Weights of a small sound classifier.
Model: log mel input, arch tdnn, activation elu, depths [14], widths [256].
Rows from block 9, named by matrix and row number. Each number is 128 + 32 x the weight over its row's rms, rounded and kept within 0 to 255. All counts start at 0. After the name is the row's rms in percent of the matrix's.
# conv: pointwise conv (model.blocks.9.conv.weight, 256x256x1), inputs 0-255
conv.141 095 [172 166 116 149  88 120  57 121  72 110 156 131 192 144 104 114 131 123 154 123 172 136 122 154 122 125 105 109 104 142 145 157 146 110 186 148  73 157 112 111 122 160 106 134 105 106 138 151 136 102 143 169 126 111  87 118 115 132 128 155  78 147 171 130 197 105 161  70 130 115 149  98 181 116  73 110 107  78 188 106  65 115 165  96 149 117 107 167  88 116 124 144 127 193 101  72 142 151 130 102 151 107 104 160 146 161  58  84 143 151 136 128 129 123 176  99 187 164 142 151  81 135 172 166 137 109  77  99 130 125 163  99 124 106 153  84 104 123 173 139 126 107 147 146 128 111  88 163 107 148 185  96  94  69 107 128 191 136 133 145 127 149  89 117 116 131 151 157 129 129  87 134  78 161 115 218 119 160 204  84 131  79 174  95 145  86 113 108 150 122  57  93 193 111 129  91 145 105 149 164 111  84  99  84 145 159 140 111 124 160 145  76  88  79 130 123 216 169  84 142  91 104 183  92 146 160 151 144 129 111  74 138 104 118 166 124 184 131 188 142  75 140 155 146 171  99  90 127 135 135 121  93  85 141 141  71]
conv.142 096 [119 161 126 149 167 141 124 115 162 169 111 176 107  96 135 140 146 155 169 211  75 115 131 132  73 125 142 114 163 120 146  82 133 104 147 140 155 157  55 188 135  90 120 123 140 176  85 126 163  67 110 116 112  70 123 147 138  68  87 126  86 146 103 131  75 136  87 139 131 103  90 150 150 119 106  95 157 150 114 169  95 113 107 109 161 127 120 121 140 134 145  81  68 108 164 199  99  50  97 152 174 127 139  90 118 114  97 138 150 105 111 142 171 185 127 137 131 191 137 145 110 139 169 142 159 176 146  78 152 147 109 157 158 154 119 123  98 121 180  79 134  81 175 157 151 136 129 154 151 118  76 189 118 125  82 113 140 126 166  62  67 103  83  86 139 172 134 137 151 127 125 137 200  65 140 138 114 105  76 134 162 114  94  96  96 163 105 144 144 125 166 152 117 113  38 124 160 128 120 133 118 111 119 108 188 156 125 185 144 128 122 115  65 125 118  76 151 130 169 131  86 153 134 122 143 160 154 101 108 212 117 146 121 102 164 132 164 105  86 147 167 171 183 187  62 123 202 126 116 147 138 174 109 102 155 124]
conv.143 120 [105 108 156 163 136 161 149 157 151 163 118 163 180 140 143 153 105 138 195 155  99 122  93 157 136 175 126 112  61 148 132 187  82 127 185 141 113 143 150  85 141 111 146 125  91 136 124 197 109 131 100 161 125 158 124  97  97  95 102 144 125 110 142 146  53  76 147  65 131 157  93  67 125 213  90 104 101 109 157 142 166  94  67 128 102 130  73 158 126  44 110 131 103 141 112  99 123 118 128 134 144 127 109  86 114 178 136  89  90 110 105 168 103 184 107 106 107 134  29  83 159  91 134 150  92 157 163 170 126 137 156 117 144 161 140 148 170 116 108 131 160 181 156 137 138 139 111  79  98 139 108 216 158 155 149 146 107 136  43 123 136 144 105 136 135 109 150 129 117  72 179 135 107 116 113 172 153  88  90 124 152 126 119 134 146 105 105 152  95 125 140 102  73 131 177 147 114 118  75 209 167 171 112 106 102 115 130 126 122 108 101 114  94 155  78 120  34 114 206 160 134 112 149 114 148 119 180  65 123 126 141 126 104 100 111 116 120 191 115 171  94 156  83 172 101 149  90 120 123 154 130 155 129 147 141  94]
conv.144 102 [181 149 136  55 122 101 138 134 124 158 137  85 165 140 162 100 121 140 133 100 141 122  72 164 143 122  96 137  89  95 115 101 118 127 132 105 126  98 173 123 119  91 147  88  73  53 158  88 178 122 142  76 129 140  96 118  88 112 154  91 133  96 138 129  81 144  79 183 147 111 145 182  83 170 140 165 186 140 127 130 114 102 119 189 148 169 138 144 177 132 144 161 129  59 138 150 131 125 109 149 128 118 134 171  84 208  63 130 102 196  60 172 128  98 136 110 133 124 129 135 101  69  91 131 173 131 153 124 150 154 113 169 125 141 153 173 111 115  98 105  91 169 160 112  87  90 103 134 144  47  96  71  63 147 102 199 144 135  91 145 141 111 131 124  75 124 120  56 138 114 124 146 165 155 154 124 163 149 120 152 150 158 112 115 142  82  86 100 155 153 121 137 126 107 154 125 103 158 109 119 107 130 176 184 148  88 156 100 178 101 124  95 102 120 131 153 164 109  65 140  96 110 184  94 101 155 188 162 129 115  34 150 128 130  85 131 141 154 126 101 109 157 126 150 136 143 109 123  92 120 206  83 143 114 105  34]
conv.145 095 [137 139 107 111 126 123 129 145 100 120  91 183 191 138 134 120 136 112 157 200 176 149 149 161 148  90 178 101 147 154 152  85 108 150 140 120  94 135 126 142 118 186  90  87 158 178 130 107 135 109 161 162  97 134 141  83 112 160  99 136 169 130 128 119 163 139 139 125 121 125 154 111 186 101 142 174 138  46 196 141  99 181 150  48 151  50 154  15  79 142 107 163 136 127 148 143  95 128 170  96  88 147 109 133 127 103 151  97 123 116 118 103  83 102 104 121 165 128 138  98 118 136 169 148 131  33 100 145 107 214 104  85 109 117  97  90 137  86  69 109  58 105 149  91 152 127 139 105 160 128 157 174 128  79 132 130 212 150 151 125 191 141 177 187  89 135 137 123 185 161 134 149 124 154 103  94  89 125  39 143 163 119 112 189 105 124 136 156 150 109  89  84 128 109 107 110  98  79 117  84 103  90 163 113 118 189  78 129 124 159 129 121 163 120 114 110 134  88 163 130 114 145 144 150 109 111 164  94 139 122 119 111 150  88 116  77 169  85 132 118 140 106 137  79  79 158 163 152 128 144 112 122 148 136 136 124]
conv.146 102 [123  99 126 119 120 164 142  90 182 152 147  77 106 187 140 128 118 121 135 107 100 107  96 151  96 142 129 134 163 124 142  56 116 154  70 141 111 130  74 146 133  85 179  97  90 123 156  87 115 181 146 153 100 126  94 145  91 157 124 147 171 160 135 168 153 103 128 156 129 105 153 101 149 120 142 118  76 213 140  95 132 111 130 137 109 142 113 106  99 198 148 176 128 131 172  92  61 176 130 103 107 159 121 111 142 159 141 171  69 106 128 155 149 107 164 157 129 140  95 159  78 129 161 151 174 158 159 115 125  74 169 183  83 163 158  93 121 118 150 145  75 152  76 155  96  96 174 173 105 140 166 145  96 152 129 173 105 163 108 145 166 152 132  76 134 109 136  86  59 180 146  76 134 101  73 160  88 168 150 100 104 139 103 196 113 127 210 120 128 197  94  90 161 107 104  82 166  97 115  91 147 152 113  55 181  97 163 134 124 144 139 127 176 211 118  82 139  89 130 169 128 128 119 174  93 142 162 116 156 175  87 126 120 104 125 109 117 139 126 163 110 182 121 121 164 115 184  95  86 165 130 138  87  99 161  97]
conv.147 094 [101  96 157 159 109 107 118 147 112 111  97 126 130 137 152  81 169 138 146 112 123 125  86 175  97 158 152 148 158 111 160 109  91 202  87 110 131 137 189 118 127 119  96  90 173 128 150 136 132 141 148 136 113 106 145 130  96 110 101 118 109 122 113 135 130 122 148 163 119 197  94 106 160 150 156  90 131  89 126 119 119 196 131 152 176 184 135 119 157  93 141 125 137 163 171 101 148  59 125  81 163 143 101 123 112 109 159 112 140 104  99 118  92 190  98 127 167 167 150 126 126 134  99 111 133 211 135 144 111 159  11 128  69 149 181 176  75 134 178 154 166 128  73 131 160 182 119 137 132 158  81 135 140 135 124 156 108 100  88 132 107 199 121 160 169 119 116 154 105 143 145 139 170 171  95 156 187 124  90 124 114 134 158 155 128 136 171  56 168 126 135 123 133 108 111 150 177  99 143 149 116 148 105 192 138 108  78 106 100 151 130 111  63 142 103 114 251  81 102 136 138 113  59 127 136  98 144 104  87 114 138 122 122 101 102 180  99 142 119 182 182 123  93 126 188  70 137 111 125 118 170 149  88 200  87 179]
conv.148 101 [107 137  72 121 125  51 167 158 127 143  85 159  83 205  87  99 128 126 112 122 135  96 119 154 127 196 108  96 146 129 102 120  54 151 151  70 138 174  88  86 172  74 162  74 138  82 169  61 142 121 163  72 101 111 163 119 136 113 113 115 116 154 141 137 107  99 155  92 127 233 138  75 170 133 142  97 128 124 119 120 159 212 162  91 163 143 136 135 152 136 160 115 108 141 154 116 129 142 119 104  91 147 106 141  88 163 153 112 122 131 175 128 152 130 143 166 130 125 125 167 138 137 126  80 122 129 101 117 148 119 142 129  99 141 168 115  88 120 153 146 111 163 138  95 170 188 123  83  92 104 133 177 138 155 125 170 180 121  94 114 141 105 170 160  91  99 130  66 134 125 144 128 168  79 200 114 108 115 211 142 140 181 109 125 128 139 108 149  56 144 127  99 124  38 120 128 124 141 136  54  69 171 110 117 102 110  84 127 143 161 112 181 160 126 145 118 131 140  92 135 110 174 144 143  61 171 157 122 142 188 110 124 121 105 128 160 169 117 125 193 134  57 109 101 120 123 132 164  99 133 160 211 133 130 103 148]
conv.149 101 [154  75 139  77 132 143 139  88 173 167 139 134 126 144 125 107 122 117 170 187 179 129 101  63  99 127 147 112 151  78 189 123 119 140 147  69 131 114  75 132 103 135 137 111 141 125 128 122 138 126 108  92  99  56 103 118 140 112 151 151 123 110  68  61 125 127 148  98 107 126 138 134  79 102 108 175 180 160 142 159 156 170 121 125  55 154 107  66 163 155 109 107  90 117 153 187  87 136 127  79 140 142 116 158 157 107 150 149  97 169 113 155 118 170 128 170 121 159 136 121 152 157 144 117  99 117 104 100 127 169 117 117 162 163 134 130 141 116 141  94 134 201  67  73 132 121 140  72 164  90  67 157 145 116 142  64  84 102 142 148  94 127 224 108 135 119 147 128  89 165 133 137 107 143 193 167  59  94 126 125  48 147 134 156  94  82  82  89  99 125 170 118 112 172 154 107  60 182 130 127 157 158 138  89 168 153 118 148 125 149  90 171  54 150 131 115 129 101 173 131 129 122 156 131 134  97  96 122 169 132 201 136  83 115  85 115 121 142  86 179 208 189 119 124 158 109 132 121 170 154 122 153 163 109 171  99]
conv.150 101 [109 130  94 105 118 102 142 133 152 103  95  93 152 152 110 152 129 113  45 113 133 173 101 100 183 181  72 153 142 157  87 194  96 119 132 128 196 106  88  89 169  61 154 136 155 110 117 129 158 157  83  98 107 137 122 122  68  97  69  94 136 155 127 133  21 147 138 179 110  88  69  97  88 147 116 125 156 149 122 176 133 159 132 150 139 154 162 175 121 130 169 102 108 114 117  71  87 151 118  63 125 154 131 191 129  96 176 118 111 138 223 111 114 145  93 145 101 180 214 125 118 101 104 181 182 176 111 130 109 154 107 114  92 122 159 177  53  92 119 133  93 189  53 114  81 117 163 145 149 143 144 132  80 159 118 143 131 101 131  98 165 115 100 120 162 174 163 169 102 139 132 103 124 101 107 117 125  83 107 121 174  89 114 138 123 174 123 118  81 118 114 120 130 152 113 162 145  70 120 125 107 124 131 107  99 170 159 118  72 147  75 186 137 109 121  75 182 160  86 107 105 159 122 144 138 132 169 131 138 143 110 121 108 120 150 156 138 157 168 136 129 190 120 105 112 124 105 156 111 101 105 138 171 110 182 113]
conv.151 095 [185  76 136  99 140 149 100 102 190 127 121  79 135 147 150  89 150 135 178 159  73  74 140 154  71  82 178 174  91 146 193 176 146 137 139 141 139 133 147 137 160 146  88 150 157 131 156 140 113  87  89 147 111 146 168 109 147 195 113 107 139 107 146 140 144 138 133 177  87  99 129 151  86 150 143 124  79 128 161 129 183 146 145 111 174 118 106 137 131  94  83 113  61 126 123 154 121  74 120 136  99 144 159 220 149 183 118 110 179 114 103 142 106 187 156 133 124 158 118  87 110 124 109 135 119 108 152  80 139  90 163 122  89 125  91 121  72 141 124 145  35 114  99 102 124 152 118 196 138 144 143 153 132 119 171 144 138 133 118 103 100 183  82 154 164 127 113 107 174 103 137 166 147 110 164  81 110 105 166 149 153 157 109 149 119 102 106 134 147 203 113 190 142 162 142  91 130 173 113 106 133 159 124 154  42 124 189 133 176 159  88 160 134 141 168 140 115  66 165 107 147  89 165  56 119 185 173 153 131 127  88  94 127 119  60 130  87 192 106 100 151 198 147 104 144 133 128  94 147 119 123 148 175 138 135  96]
conv.152 106 [172 134 144 173 151 148 128  90 164 164 123 117 186 168 126 137  83 144 129  88  98 107 178 115 147 154 124 119 139  98 149 162 129 140 151  87 165 122 113 105 155 189 140 121 178 157 159 105 151 157 106 144 126 133 113 152  41 153 136 128 110 173  66 132 122 120 124 124 131  68 194 130 109 115  88 117 127 110 130 100 165  85 160 123  64  91 210 122 132 120 128 170 116 132 124 161 194 201  58 152 142 132 108 141 192 124 132 119 169 135 104 122 126 125  66 133 112 151 128 167  74 112 147  62 160 127 105 159 169  89 110 116 173  26 115 111 139 116  66 173 155  95 192  94 116 181 143 112 144  74  89 150 146 161  86 131 112 117 198 123 105  88 109 100 109  66 138 140 147 103 113 126 137 162 138 113 106 177 179 125 136  92 106 110  82  96 184 192 137  94  97 150 131 110 121 144 158 100 152 102 152 147 129 118 193  88 144 129 154 120 120 132 174 108 169 117 139  34  67 135  50 111 128 148 117 132  88 146 113 148 190 156 150 110  93  91 128 170  98 126  87 156 101 132 125  86 121 129 126 150 130 111 146  93 142 145]
conv.153 099 [163 104  84 133 133 106 141  96  86  96  96 105 180 119 113  76 149 108  50 124 136 128 169 110  93 117 181 194 159 187 114 120 113 135 105 161 150  84 125 168 173 187 102 136 100 123 131 122 185 146 187 107 167 131 150 145  69 110  71  98 129  85 111 149 183 125 141  94  93 143  81 137 164 173 149 144 113 112 182 164 164 154 166 104 123 130  96 146 141 121 133  75 121 115  71  89 157 115  53 138 109 134 175 111 108  86 140 147 107  74 127  91 175 107 101  78 124 125 135 162 178 218 132 143 190  96 119 137 145 119  97  96 115 158 133 139  44 114 114 109 130  96 118 103 169 180 130 148 109 118 119  73 182 102 102 172 114 209 147 128  64 107 110 162 160 177  61 127 110 127 106 148 125 123 128 156  81  91 181 116  75 127 157 154 168  96 154 102 166 135  81  97 104 174  89 130 164 125 103  97 134  83  90 107 135 129 107 160 156  88 127 158 160 169 170  99 146 129 121 104 128 124 105  64 139 162 138 124  87  86  86 134 114 159 164  91 117 111 116 131 156 139  97 105  79 101 116 125  99 138 111 151 118 121 130 200]